From a checkpoint of a small image autoencoder: encoder activation gelu, batches of 192.
Rows from block 1 of the decoder, named by matrix and row number. Rows with one number belong to one channel. Each number is 128 + 24 x the weight over the matrix's rms, rounded and kept within 0 to 255. All counts start at 0. Numbers have three digits each.
# convs0: first 3x3 conv (decoder.mid.1.convs.0.weight, 192x192x3x3), inputs 120-127, a 3x3 kernel for each
# convs1: second 3x3 conv (decoder.mid.1.convs.1.weight, 192x192x3x3, transposed), outputs 120-127, a 3x3 kernel for each
convs0.98:124111102147142137128117130117103121114123118137119105119114109144113116092135116148133148142141140110126128097116106114117131113101128146131106138136133136115144114124115139160146144126141118131152132131128128094134
convs0.99:131091121154091139164139146133122103131114111132123119107113121140125125116118112105138130136123127122140158136113126093146141130128149134154131116144130121136122115128106142138156145167161103145130157134143109149153
convs0.100:141152111143144121138093127107145112133129141119122112116132137113145117107112132109158130113121128133135148134112107159128095123127140112137148104124150110161129134134164144121130130115126122113140148124116143141115
convs0.101:000210021024198010000187055084094087137132072091155089165139105186183133172178145097111117125156078084083059111165093147160087152142099129178072172203058099157064040104087158191108167209138159196119136213147099149093
convs0.102:109140118138136113138152139133148124129142141111130129140130132101156159147168179140126096113111112098129107117102122137133148117128151141093105168105108125179138129134112133142117143137106133132131104142132111123112
convs0.103:135131121118172094135149142124124131137147125113142121122134159118154136094121121115138130162147124124153147122130114119126173133114109110115106162162099148130112136133134150154130138116105129141127162164129134136123
convs0.104:131142107157175147129165161115111096149133143133123118132136125112159119104131134135112126120130137148113108151128118143123134094136119131114152128131132142137128109103147132131118121117111114119135104124142120101124
convs0.105:160120210136120162175247191145097137138130124135177172125128151114149163139166162126129151134151094143158129138107181109067120081112102126069090123101114127138129140136143130162103174205169099124141127147154106129112
convs0.106:134146117112136117131124116105095098115122116106108120132117112127135101124139148125121134134134133124114104142151099154122149126149158132136145123138126130094121121110106116131122126121122126110118142128136114097158
convs0.107:132124128124179118141090092126127134110149124116141140134151123127126135111107114100132125137134117148147131146156105105154131068124115138105103155147119150133131101112119129115111146141150119121128156150136145135125
convs0.108:130158161134200203125179150138153128115130130114116115111133114093141106138151157163122121120138113111143116120130109128139095132104110122128109143132112118150135113113125121110108181113126128116112108133143130134126
convs0.109:145177114214253190117149075143141098117144119107110102144162170102115118111129157088099116106158142116135136110128101136136114109126099138146113170146146134144114147127127150121148157150155149151172137141163158127174
convs0.110:107136059058123080106075099141126136098088122134122126148165143135175150120124126147153158119135159118113128208190170106096202112096107143145162076097099116111118116149138144220152130107128117156168147109095066082085
convs0.111:112065094107075088081056050132133134157144157142160130136122147105160121117139109139131119154161135147150130115095119147161112160114140117124129120117122093084088132145165139169161128122127169119111102167120119151089
convs0.112:163159130148133128100104109127125141135145143121138121134131117107122093138118106149144129157128116096136117115123136144129120137138133155161127112131156122093119126140126123134136110140116104127130125153130131130113
convs0.113:141122133154166161126164152124106108118141117115110121115127110115152142142144140143166114124129135150131119126143145101134102118134136098108141170138112132148139134117121136103117137127119124128124135147096121151111
convs0.114:119103097157172129172138114114145126131131133130127136149135121144140163119109130163135145146143123134107154127151096133145114135143139139149116131150128120130145160122123158137131137137125118115147111139128102124114
convs0.115:104096076159178096182161053125117147135133155151170128120159121124142136103091119119129100133131105100139121126090106106070105102151134106107115142122121126118125098067101133127112140127080105132139121147119148140125
convs0.116:136134126109139122145170171128138128098141111130131111110119138114077112148135144128156146140143154122153154153142117150132148158177154133165131125140151133156149136141124148173152136149108131111095117157082110139107
convs0.117:133149156101150126097119112121141119136160121117142136144142155109114123131144136138132129136155139130143149113113113120106140122172130118132156101124159154139127140126118146149142102121120128137105135134123118137126
convs0.118:145082141120146134130129145133128097131127115104096134108108112102114115111113126133142141139160176153145141146141132136133125167148094119078107120128138128129145120163163119130168124139156148115120124140146141129132
convs0.119:117165137129141183095106109111116144149116144143137122119119102143136124151132136156116122141136135135110115108101131127108138143145151129094101156121089139132113106097101112106106127106116104128126134118116114104087
convs0.120:067084069062074060129106113129078125127120118127097145134149130157124121147138143155115151134124164142136125063136129111140142077094132147140134103119101159144142113112133121099155099102122144135133140129123133124133
convs0.121:158168132163159146133104147143132111112134121149111162135126128133096119137108136143129106125124129146152143146142121115133097112124112132105129136117149134129120133117134128121132098114100130133128092117122130152139
convs0.122:156164113145148138142141155131121115083127114108118127113110125109121117128085102107114126111120103112135116131138125112139121120123131116142127140129131150159113130142137136132122138126148129103117116109148116117109
convs0.123:132112110116148112138134098137124135136113121110139130131118119150116098141123119138135151133172159111119124097119127101118132122104093144164144157141121139099140146134140139135128135146127134108102121135139165133129
convs0.124:107091134090089113130116140115104085109117126133151116118121118103101093103108115141122118122094114122091148162119138116092109147112144120123122128128129114127123152132116106073101134089137143096131131149088155142096
convs0.125:170177141129156146154148129128099135118137143136125141128127139117166148150121143148110132095123134120146131140132116115132089075129130134127135096125126120134154111145140126162149142134144121137120101129109088119129
convs0.126:087109112102072087060035077149148171102139148128122117157152133147160144176160139192215174127117104170144104142119145132143145132105088157146171165157138159154147174196189163170175132128168156147120134120091135132124
convs0.127:139117155078080064134094128107122143117129117132139121088131112122149112101151111151144116124168117138133141144134107124113125110142112106115095115108121133146134086123136130140120127161149137118123135143132153139128
convs0.128:132141084170121137124141129113122128132103110137106128130141110123104088101142099121116119151163143127143143105144159124126145171095104123179126150121120107136115102118129146149126138152146109146105117111136117129131
convs0.129:104087075080056146056064119144127130175103124154122127128106117133137111133134119127091100129122119126128141130134126107164124120123128123129169159123138133116143106070091098079127096087127110135157129115129171110128
convs0.130:155178116146208102139225108117134139140156144126138121119143133101139132105134137084118134101139129098092137127045088120088124127076101124042116118000121113000133134136140167130136155134132095186099102188125092149127
convs0.131:116124107153111161123124120133127128142121122117135122122130124118128139141135128106121128100129122109150133116143118121130117122115125117128135158142130142133118111103105135164128117114107115142121117128107140139093
convs0.132:181152160153140143143134153116105136120130120109145143090127143142140156133135105137137120168108116135135127123099137141122135131146134165157130133138137116118120115129118128132111118145113125112124126138131128137103
convs0.133:131160162077108197091124165111128133109118094138145123130115099135106119125115106131146106124132121105130112096098134110136154119121101121144134094099138118089133118106089101081083122124089129135138112106125113119126
convs0.134:129109128119130118149146142136170115137129136128164118124115138144123118132131128119161145122113147118110130098096114133113131137147132132113141153127139122118154085100098117093116119114120120141100115117089106091112
convs0.135:162212160156255228130178146099135144130133172122129117124120139107124127124117127193179188168167156136125129091133124118180126091162124132171124100169128141181113099114141142122139167145138118126119124113141109103091
convs0.136:149127156125160127107137150144135133129125140140124122148164146167144170123162168128168156161171166162142162136174104166193169149137161152149140154163168162150145158152133148148167161160160089075105108136143111145148
convs0.137:073078024100130105114174063139145153158158168156185183114114129153129131145138159116111114129170160160166136164078138127092162134086132177172153170165146149175171133164141129163145131190182118089123141084119143150132
convs0.138:137155154181168139102117115114120124128150140115124152112123121130148113157126126105111096146144146145131100132154111135141138143132132137153129131145125134149122147123135139113133134114117146135134140150117117155145
convs0.139:140123148149138146123131147116141125122146137110114128139138134144135103135133101127141118123161123112124140113121144158144131097136142118149108095149132122161151115122143155142156107145133107109128153130111150158100
convs0.140:152159160153164138155169118141152148130121134128108133099127132103121125097106118116154118123133110131122126136121128150126089130132073114086162121128122141121117120131123131139154127139113121142147141114132131135145
convs0.141:100157125100159101103143133101120142134144138116119130109152128117105145097111109114128127134147122136124102133090136144146148125150149164157151161188160124133111144120152127145145129154150113137123093130150138152131
convs0.142:117152149140119110121117118143125139108121105117107118160111127143146145127117104137149141120144146104126112093141116107154156107152111124136124128127117109093089145132145119126164132150124142140122128122125139129133
convs0.143:144135128091135095146105128111127121117124139125117140121097151162154140138111137137109107129121139129118089108118093115134142084100130152139159104132112132168142127128118126150144112115134116130124123111121101096147
convs0.144:150158145114135082128097108132138101134139104144137085111133125108105123127101127130157081131118134113124143107112096096133130112116153117133144120136110124110114136149121147136122131124150128114133115141096143127104
convs0.145:125140096115115139137128119135117138129118103112135115123138128122133115134135125122111120123122115131140135125150133129134139149108169117123124103144130134137134102101119112139107110104117139134145134150144144145114
convs0.146:131154129127212172102145090089114114132150132101118117129151168135162142129123122124122097147182102121163098105144093136180138100111111142126129115162138122158154143120132127112100088081083163164143135141139151122129
convs0.147:086087134096111126121110148125137119140153149117134142114121126120148130105133128119109107124131122144139148139144094176133118144112116166132158143124125132115145078111122111140146131155133138130115129120105166130128
convs0.148:189050112174056123196053129099154150133148143110127113119124125129111120128142146107117133121158112145146137107111111115120094116116115122086114117112094116096116109101134096108115089086100092122108130122127121115108
convs0.149:118108165115127118097140106119139130127133135124132123144134107106133111141104101126094118125152146129132126128160130127138120105106103119121133112138137146152140168119123140117109112113138109107102113117088127126118
convs0.150:085096109124133155127127131119109150131128137156126119122133122111119134142143129133119118124155118132159085123111128118133160165141152100133109121146112126135148118153140106134096143102101126109133119120109116125114
convs0.151:124175097137098071142121094159145153125130123123126143145138133120135107134145147152125148133117119110103130155110121141120104135114121107121138099122101097133118120111105126124141109113139151137128125085106095127116
convs0.152:173243115176255176172192137148170145105168134119149133105179163154187174154159145150177169137193153102130124135139122134130140106097107132115121176160155126069138169172146155186144155150141133148152108154122118128127
convs0.153:073146115134110131110114122114120112123140122122125133122137141129122120108156116112151157103139124097131128141136105123120146167155171116115117141123127121125159146126141128122086126128084134153111121144117113112108
convs0.154:140132087120125132099144095101117121087131112100144124124117117143138143142112130104117154110119115113150123111115117108150130096107128139143113147143140121162124126122130138168144154139126125130127133142118147125108
convs0.155:164100149123100098103079081136117135142120143146137128146125121142133108142140134152131103122134123113132104138134133120130121163115109118104103138126139144123120110119128132125118141142154106153134126112131119111106
convs0.156:051093020052166035110217071153155134134165128167177151159114113154121115127112095139119112150130135151183155147172133172144158151137126117124118147152148149160149166192169096146125067182147163158163141168164149143180
convs0.157:135109141105135127119109162143103135142127135128108121141120114134116117114102146137107124114152126148138150111134114131111112133143126142143110126100112162102117147140139112122142098096102124117109141155119108114126
convs0.158:099136154149142142127131140165139197149129136166105155134115101143110095142116104101128109149143150131137106101133108127101113101064094139097120132087118142110135126092120103083127115091109133106117154097100152107132
convs0.159:101102097108139098089077096117159124106142137140122141155166151186131170158171165122139138165117146164142147078111059100078112116101132125063148117121131122084107127188144102232150108175120107127131115096138142109135
convs0.160:123152129117133120138134103125133136127115122141112131163130105146127116117121109117144138128142164124128133118128143115126134118115135127128135137129131154141102140125149153134130138115136121135124129130118124134145
convs0.161:088094105077084087084110096139136123126138111152140118104129127119121131125108125158245129150180115144198106167052148135062138171035124168085152153118169172106159125082126107066131101058119155132120129106118134105123
convs0.162:146129124099108109081133131126147121132129093100125090129129098151154116127154136096166127110132142118115111102151117169158155101161160127110160126137116111110122159137121158126125099121115137139126111122119152142126
convs0.163:144087104113100120122152123138133125122115132131119138129126148158120126150122123129137134136151122134141122129135121136117104147112095119120106138098130115101106120120121132137135134127123128100114105113100127097088
convs0.164:134120131112115120120148125125133152128124115147125137109137100127145118133147124115132145154097148155133129118138109116130127132128103124154148135140140144148131151130121134136130149132105123132106112135082099125120
convs0.165:124141127118112095102116126133150134100125114144127142121111147124129129136144114144142138121141171109104141158104123133124105138126128120125106136150134114135084108124147141129165136133147122114101124116106109106125
convs0.166:154107113090099087093112117120127144104129137114145148118136132111154125132127130105139136133141137138122139155150112139136130105131124131157129161160134121152148116119169108132088130113107148145136123128131145129120
convs0.167:049059044069055045058108070141163135142165130107113103171140162159129147190162161151147144151149109120117101148160182141163179133155209144150149164133158132120141125189178108163161067107113110152130127151119118130105
convs0.168:096097128103092127099143120135154118132118122121126099128089127151088102128115142113161118127137114113131125109126139118110112122138132135109122103099121097107100105111129114114159128141128098103110099105171091125102
convs0.169:164094094153106103185123107120108098120087093132089132120110137107143150103119142112119116114095117114122129123127099126117091147113109131143142120138100127138121145110152099093135096089116142110128121085101150141158
convs0.170:128100167165166193180192209153174141195212218192207209108091086154136153117109106148171134153194170154187144123121100084078097067051108196177163163195173157155147157123153140134093192167168111144131112148105111111117
convs0.171:138148127109152102120142095139152120130109159109147108127102130108142110137144106158135125129141149148143133115095138108106153119145104128119140139123132132147131145143133128161147118115100127142127131148114147105141
convs0.172:136133130121139115070153151145123140145135159100112140147128127130139148137119136136101141128111134146108103172120124176214128142134102126140134141133128146167119130081132132150135125138142101095111107141130116132169
convs0.173:117114123096109105155122115139123122146152141158151148153150129136181147126148148132120136125142162115147139121147117121110108102113123163108133148127136138164136144136124157146126161222158104155121126132141121119131
convs0.174:099160144143082134100095105132103102132156095150143136121122128135113157139131139118146118108121131117160147132127128143107118122088118115132140131152141159132132100111131111144140122144144120141109122133126127170159
convs0.175:096086099101108083133122091134131133128167142126151131133120164137112149119135128102124112105115117128119129139146113107137128128154117157127136131121133120116113115151120136134147110131124126154126121149097099079117
convs0.176:059089069126119118141119120134168147136152132129139117086077088102086113111124140131137162112120143123117140156156103126142122126121114140152123133137122130133107086065047122105102116088125149148135135159117144119131
convs0.177:137137102114080112123158123108133104124126107137121136110132105137121141124150132102125120122123147129141130102107115112123101118134155124165151130157105122156122149103145113098137096151121127121122144145115118135134
convs0.178:118136159120115134124135157128088131131135118136131124134137156146143113135129121129105104121091112144107144115117156116143120153132117100132160128096137112116132110112091122136092092130106142084073111096085121119096
convs0.179:111043116118132116139183136141145113141145145146153140144106116120126134148099111128132157115109112132143106105125093098086082126090100141138131102123132145103122118120136116127151156152132140095121116112117105140123
convs0.180:139087123175098056142046048130111115124137136137164110126093127133108113150114111120109124143144088153144140130146117133150134142139180158140150140143149142126151120102090124085099140111142099117128153142138161140137
convs0.181:089145097105145175092093171133141121152134159150112108134145133121126133145124156129122108119114164124121088122109098148157159127129131140135145139121127120102115154143132122117128109106099134136125139122133143147105
convs0.182:104093000097147000091056000101113103127102116100110106120111113119116145126141131111080113125120107125100116098107116101117150112115138124139112126165117093131149146124123144135146181160146134128147155162155137152130
convs0.183:211005255180025218164045200153099137153144149169146137110156125118149138145128141087153107119140110129135113154111120130102129131116108130103137102085119105091124101097079104111050118128089116094119110094129125118134
convs0.184:078132109080129146116115135142116158145129138145132150174162160145135164147129155122118106095155114119152166117167128164156143126160123113149080121172143134124161117151132144140130122125106120124125144153145115096135
convs0.185:105070157123126217124039169137134137124161140135135132137087161123095136125102171135140105156132111134134109162130173169159145193157174144128117122125105140142122148137148134132172145124162132159126139153124120133125
convs1.98:140133128125119143105136119136126094128103106116132121113147138141106103168142130119135122121121132134137119150141105148142129181124106112122118150166146136156129125124104123111140139109137132124128097111116112138108
convs1.99:144100144137105135125148114129146120142114125148162135130144136141107101142146148106126136121139153115092130130115095144129166119113124130133130112146111113147138113111128107112138165122132099074139124116111138117128
convs1.100:127115131120104137136144125156159120138150152128113108116142129101123134111116095135152112112127162136137130107149134122156137154145132137157124111130162118133115142128147109109103105122134118126124103123132118126125
convs1.101:124095140115110086125076141138122110152097142139127093109089140137113149130097115128150142119100138126139140127119107112128089137110123122034137129076129139141151130160111129107131135165090136130148144129121134194167
convs1.102:136114110102100115108099123084146122087141119100111163106122149126122156124101136144103158101152075170107128122144152120143132126139125137125114117165098111124107131124127142113112126174145147122108115138128094099150
convs1.103:105130105141116151124119136121138125135145120123138130137124126147125131126097139127107153134102123146133125126154116155150158147143133130150132168154142131167139131143158098117123145138134115119107137116115138127105
convs1.104:127062103108101094132170126131163119133111100133134089119130153116109127142134096118127153105162142138150118134127162145140147127102116121134147120149117105144138138139101126120108134137130142167126114117117132124140
convs1.105:112095114133095116104103116066110095089111110128152102104113112121069132162114106115099110146140145130126136159173148139164103128141111110087117134138105165125120143096123103116090138129121124164139127140113090102129
convs1.106:138108132133119099131120134123132127142136120121136112119119136118081146091135127138133093138142132136143144115114156135157091109099130137149112137168107122144103133141111118112132122121130106138117124127148133142141
convs1.107:139126136152101129105087111122132097136117140134141139134107138081097165147093175127099087132150124137148139142157167150114141119112123130148129105144134115128122149097126128138099140167158126120129137122136145128141
convs1.108:128081123142115129157120114132157115138132091134119092127134139135099108096122128125124175161126116112124106155143115144151123139128139117131125145134112116121094125102127117080086120119128128147138101117157137140129
convs1.109:115084100059108075106125099153153136095121134105091129158112095172150203104093097140100128070111136103152158143120131046160128158148140108133114113118126105117082081125096091122152097129121120135098097099102140139110
convs1.110:159159172143101183134195100125139148131128153061036099136102112106087090163099135151127138161138150159105135114090154105237155131144107123083145194192119123176178159173150171219133126091159131158122155120097087164131
convs1.111:117096119136121104111117125186131135123102081112075121136119128084126129097090112122098138106133127138136155131125057119117099125120134127120145128115145177166132114120147084121124136149131130135123134100142158123090
convs1.112:122149131149138111149120114100128113115121116110123099127094131134129129119088132145133142143132137115117136116151117143138122115138137170144110118162116130113116140131155091133132120106131144143108143147122155152159
convs1.113:166106113111153127160158132142144129116135156140138118139167128139115112132130126115145130131142146137138122147141108134160156132117122149131144118147134127143112145147130159129120138154114161113135116112111113118110
convs1.114:104117102113122131144160135103130123111120125119122110133114119140115149109100115130156129121108098126150123129121133105118117133138100115124117140163120129159134120115108103120111148108128140157146111118123136128112
convs1.115:173086098161119059094087093114083142108141117125134147126137166141116186130081127147124124140126107122114095167128169167119153152125115101119120142144088160181075133124118129132123112168111086141138105125125102135147
convs1.116:133129136115117154106122129133138122093122117123135157124109111161121161150103098172170169148116150142109159157173162126177182169128166141149150168156156153138122164130166138105137111086111138118123129115139118135165
convs1.117:107161148120134159094153099112110137132141136114129115146133098159136156118115143121149142147093117130130139124120129162140144131139153140141125128149143103135116121118132116128108128131139139115120138132117152109080
convs1.118:105124110130142108118125149119121113126134137142125113108114132075118097170110120146129119085114147130111161173109114144145133136139128112147147124146138156151153118140134110138121128130160164108102125096083137127126
convs1.119:116159111125122144152131145122117135144149134131144134128102103137103084130140136117122137162146128139127151141126101130150162134129147127133120141142112104110138126145128118138131139147150153127123132146117142131150
convs1.120:133118169121123139150123142080172123125182141126163098157111163138097105130108159147166148127142166074110100141138126154152129113103148129153154113126102111105149161148168126102145172125109144107135128125112142107118
convs1.121:146128113118089107124099146125154111135116129092157112154147162114108117124102136098129121114115132139104158158157115147164131124147109143152114139150108143134125113144156134124137131124135147126126147122152097132114
convs1.122:133099147104141124152128114119093092104116112136114086125147104128120169141142127147141133125121136134164177150132162114138138135118121141147145122125127112131117113116129128120120124139138141150111104133132139121110
convs1.123:150090082134098142134138147102136156131127148121141125129105115148129134133146132103139126147134134116130159156095110113142159133144132109141127146167125116116136133106144122151117146125127127114140111109110100125114
convs1.124:114104116152078128157131143100085121077063093108035140143091076124110102156122093120159104135111125114131127171137146133128116158166161117087127089087110162138135136126159136132142111146129120120159150153147147141156
convs1.125:127146130119121120134120116128166116122155156105141115154120121095107127163119138130117128106113154105116149120140145137142136138112136124146120115151132127114126119138145135104136135128126106124128126135129119138119
convs1.126:197123135133149072128126025114107133125099164121086221111158094089056064160119171151088186108096104071100122140135098151130148128099124121091131065123130087160134073150125120129115092154130094175089152100086193142065
convs1.127:107121122121123118130158136136120143127114126117135149138108131148108106120142151119146123104127131107126120128134127133152146123127146101141119116149132099140124142142139130106122130166127119138122116119139124140139
convs1.128:120107151131101111140112120147131144163162121124165123149101137158107081163108132140123147135123138142122150164187100134139165133126141128139130176169133159130150146100112109137132150128134133127127131135108105110103
convs1.129:103083116117009122102099147120126103167164122115114088122074137116083124156096110124144135089074125123110123129169133135172150190145140102131095134152085138102098145060145166104116146096093147140091109126102134170153
convs1.130:163134101121102093105121110107099136088105136097118120124159139125141120150111095195071178166131165157110151119180093120168071132155080143160145127167120102131140163124131117136140102191114136145157129149136130120133
convs1.131:137133127138119106138127143160129134126125093132134111108128092125120167125146150127107137169150131163139164120133126119151148120118127129144091142163147122140117110139142136100129127123151140110126138102123140126126
convs1.132:117123132108112128125165125092118125137112127112146134122124154123108169098117166156123118161143117108131128126150146097151135121124135116172126151136120156143122145129155155090113124101132152142133106148174135147131
convs1.133:116106133125076115119119154134136115179144134136148154112103129127084140173088156179143128136094133159115135151156108111104094164168145105151147100136184136120147169116144163135111184131157138101120091114110163138162
convs1.134:128108095126101140128142092147115137126131151127129145124148141130119102121140131121150128169125122111138138142121107101109132126130137102121134159157125111152134123095134117128140141146155110132121134121112135125132
convs1.135:109094106089071079121100110097117111103152103069145132117096136113123162150137155092108134117140141109127102115121159148116135106074128179107126130094100137121138158145142144064080127111155127110111138134150161150184
convs1.136:116105139126112118128139100129137138167138151134136100120130121098125116150145138106131156113106151089162125145153166124075102136114117143146174113120148104156150108127106164125130138103090128164141146203138151191155
convs1.137:148134180115087139142122165145136129111119129160161135166128104149127131141137136155106136130121136126143167156134139119120131136121107130158122135156144132149169128079105141128104147105111113117173107119129155145199
convs1.138:124149114108094097142122169122134160135129128142128091103098110109115137109119138124129115123140136143168169128123139108113130142110120128165120130148125134136141144138097129122102129141110132145142137128119115112132
convs1.139:150115133126063113133123141146153147151124107123129118128106114129092126137106127125121132144117143129133154110140137113138120128128133111139140129157151121149153135117121113132104131137130121104099129126116147128155
convs1.140:090113135117101094125121119106117130119162119105106109099135137105148170141101156108133109125118119185146125135112116141139123127139101119119100146170127143124131148103160117101098119150149129125116107115141139125147
convs1.141:123107166120072098123135160114115133120180096084110110118111110132134161139113137162113138090120122136116107155116180114099109106113110125159156106114129159143121135145142158107122106126103122151112114154193145143167
convs1.142:162142128157130186085119128149132106135117174118130124168117167143093091161116113110158137116124167148119133156140111155150168126117149145123102165150134159141125114115106114128115123119138107124131133130127134128116
convs1.143:112123137142147107115125098116161116150126146111123100142119158077130095159127144136127151100120163137144128116131120164159109134131125143149106093155149127133148113141131136133131158123100122119114130136097117138129
convs1.144:103159123135157151143139128122110124151135118149105114169124097116177112148079141148144158132128133158124101121145126163146162132152105147108135134134113129104137108144145118090122136098127127171119138138119157117141
convs1.145:114120115137153116146117132129094103177135114128112097101162104128132118134151126114114110128119128141128121119131129137182113121143130149115097127165104138127112118177115143121119130137138120106115140117115140145134
convs1.146:138060114154092103164077128141122151114083111127106145140168156102150137117100121127097118121119118134129123105086125120137126132148112120114122090123088120107112141135151113095118109074111140122113141099111147121153
convs1.147:121144140128150135109155140119109143128124151129121144110127122115153157143151145112114118143107102137140106150145132150149123120142116146119143141117123092090096135126146127144136129118134149143112155139133118129117
convs1.148:115151132133176109134152110138117124145133112131132099123146133090128084137108094109129103127158128103153118154104142169161120101152090148181106144137109124103108125205161116128144134137124136127148123116123134105128
convs1.149:143131171164149184108181101109126151142111152119133128149175116139143122141147136129115124131118125152124126136155137153157152137149125128144146164127162102115139121139148109123106140133122130132136135128116133127076
convs1.150:117105081104174137165176141138108130138116130154118126137116134131134124139154119190107131107122116161152122118136128094157156125124130139103124135129146125149164126147135136135157131106135120136147152131114138144129
convs1.151:132104136144128122118133108148106107133106132123130116119146140151130122105136117134126168135158090138100124138147118136177091138162094145107153127156137109108140130142119127127133134138119117137102150131117095148120
convs1.152:193080127123015049150039142153111099144106143117107153132145126157165170124094102141094152114054088109094153141117163121059105159133119151146146114120116171142140182152154132170102168167138119118118201203178118122125
convs1.153:106138099141162123125121138132107158128135144110137122144111109143106111115130101130099122144139140143114131124123137099134146124174154160112103149123127116122116125157137134148140112138130178128157155126113097097114
convs1.154:138177126137162161106126152110114132138125140112133123123148120124147137145117121193099119142140141135108140113131133164154136159147109124137119117121112163110106095138160131123137127137123118103138148130131125062098
convs1.155:115084111123155140101151136118152116147120133145118142109166150108157149127147117138143125119111101122102104131129120139168119125118103105144104100150131109126081138125132118129114127120134126141097141132166155098141
convs1.156:139119160136128147114103171150150106063136137086180138149125150136114138117104132077093156090086149059069148155171131102146116132132087101173115083124112104154172104107086068084107086071070106117104161157122129174113
convs1.157:098147106122185142104174114139141122125120137104128105137143177097136085133125136125123117139141147142165127126153123154190118133115138101125101108137143147093131159118155135141119134098153119138135130116107108157125
convs1.158:129120155100198148080148176109156072116130123151111082137078108165123145158079110150063229107063226101061194133177140092138094176165084162098112070107124076097135068054094180161146130121123056110154174099156089117142
convs1.159:114180126142165141137142139127150116139139165087114134130110146101132106102109132092148146106145107133153110116161149144171132140165120122134101130116100112143112142103129092098107160125118144125104127133107149155143
convs1.160:092102138119147131115132114136148111165152162138149139175148147111125126160127123167138127097131123140085129135139138122141138105133122119141125117147150160122131123148136139127118130123113135130127126138117113101119
convs1.161:152108079147098108151153126146115122107108126111121162167129113131117115125164106142185161170151118149094151082255117129167098115218134119129094077131085099208090146187111122092087139026091156170142144154079128121084
convs1.162:106146147106163133106152116165123130119131122109125115106133128098165133145102149144141141133116158110126130114127161114144140111169136129126154127140120122094141123110095115138085136128096127139130130136128116126130
convs1.163:116168141097170105100126145122121133126125144112116116121113113095120134120122142169139105113118128109131106129159145113176103131123094125158129114150135112106118139147150154123140119108111124155120139102151149123142
convs1.164:115136115160151143123147090122123134182123162130115145125137132131134086156132121126141127087148129125125148110159096165183161130127130155098102126130120111105123169120145113091163134119154126145153156136109129147096
convs1.165:133136128146165145091147117126113114168132126161124130121118121128150092120186124127160119106116153113133120112112094162144156152142104129104127136111142108126136116134110096144109151151149096136125167145118151142125
convs1.166:158104139136162147124163116125134132167147142137146159114146146139136133112144096138118104138127104154125102100142132138143113156118136108130129113094107157101115160074139157135116080125167127141115166157123160140139
convs1.167:079142151059119100068091138154110160163104144128101115093096075073106083090109087153143106181120100189124115069083111097168142109129150134133121160143085134109071118158160105107124129121143180126102133085096109091107
convs1.168:126110128132174136100150132141104148169130125132129114125141101146151095131173120108161122144116130137148124110098134133151147131113130092121145146138132155145155106132128120140158115137137152120123115120109127138131
convs1.169:088107091109137106081118084154157134140150103125169174156096105118105152156120131133135124097115117105111164111136076115185118097137112144102164094123160136139173167141153153150107159146117107149119135132139109163132
convs1.170:140146134145159161128157143119100127104129113146093104142112126118110086077062062143118131144101111146127136121113124143110114129163139138104129116072094150126133123143123114164113137127164117137126155150138144128146
convs1.171:131184153152163153140122133116129130129140150112135108164090109104148130150112121134103116121137147139140120140131153142175136147186102125123121123133128138131137134106148122143123130146117127143121148135125142126129
convs1.172:130136154151150132171153182147144154118101103113101148132143128132187147152125127141131127129113125116119149122122120086215138118153166114112111113167123114113110165105142127126141122111129144106135102054139143138172
convs1.173:127137119134167162114113150116104138116140123127146119109099094115149160160166128143092123122106127131148154121125152135166164133146141141134084123136132145147128113105135138158114131184113132138149122142130103145138
convs1.174:109120164145154141142160131153142119142137111139123115120153140127142124139142140108089121152118150147101140123145135131162161143165149133121176156130154104134128145132128140116138119099132095132140123121146115132114
convs1.175:121180087154174143127130153096097128149106114105103115142101124114146161124129129134113122131138144147124142111105119145199151117160123147163109120146150128075132118130161112110144137158138125132127121106133096113153
convs1.176:147148162180165180162140170111107106149122149097131108126106126106159144170151127108085116119107140104129133118104106133182141152166119105134108097169159102106131083146110152156127153166139168120117141093127129127128
convs1.177:131104112147142162113137147134097112140123095141138131122127138169162127118152122138141161125121087165142129120128101147142155130153137144142110145122123136116130139132140133113106157140114128151125139151148113132138
convs1.178:117127129136142134137135146127123125118111141122123156134156127113115107098110136096144116113142144125140123135169136158191182109125132122140124124147143111103112123179108108126138103126132127147119149124121156130142
convs1.179:133076132142145138096183106135129148147089104152145084097165172125128128107185111135122132156139130099158133128173111130176113135121116091120147113125098105146089108099143112120154125112146098171127111134113136156129
convs1.180:124082127123128108136158176123109096190124129235095088145155104170173193148062135143102160158136108163139123118142125125152143131134132163086104198117211113086125112172025135129084168122149017101132069110110232126197
convs1.181:121112098096113138094124164172115143117091118116126142133136147118156135153115127139119155124109136112092122165134124175164169114125118147130124106156119137110101131168150138116144121132134158116132129103129106093139
convs1.182:154215164113156153150177154107092148171118168150131148155114148143103107091118156060158149130132155110136154160180116119185113169174191129169122139153166034094150146104137128104136127115146130098149144127203131089152
convs1.183:082163116092165113054142105133115062127136114069124053139147116139142108170080071130136143110121158130094170121170091136148120107156118091100109112110157129092151185082153166181116174112130156096153128099173123117135
convs1.184:113118139128164147129142158133140174143110130146136150069133126107179155127159130106108125113095101122146146144094161142154090139139088113128108120109144100075131080121135122102105115150152148124126130081122151107113
convs1.185:158116038146102098149089136157064098119175131182134069108087113154172126118178129149152163101127167099144231131101090135139142128144111090142067121175126103140146175145158168081119119158138137080112138169102192168102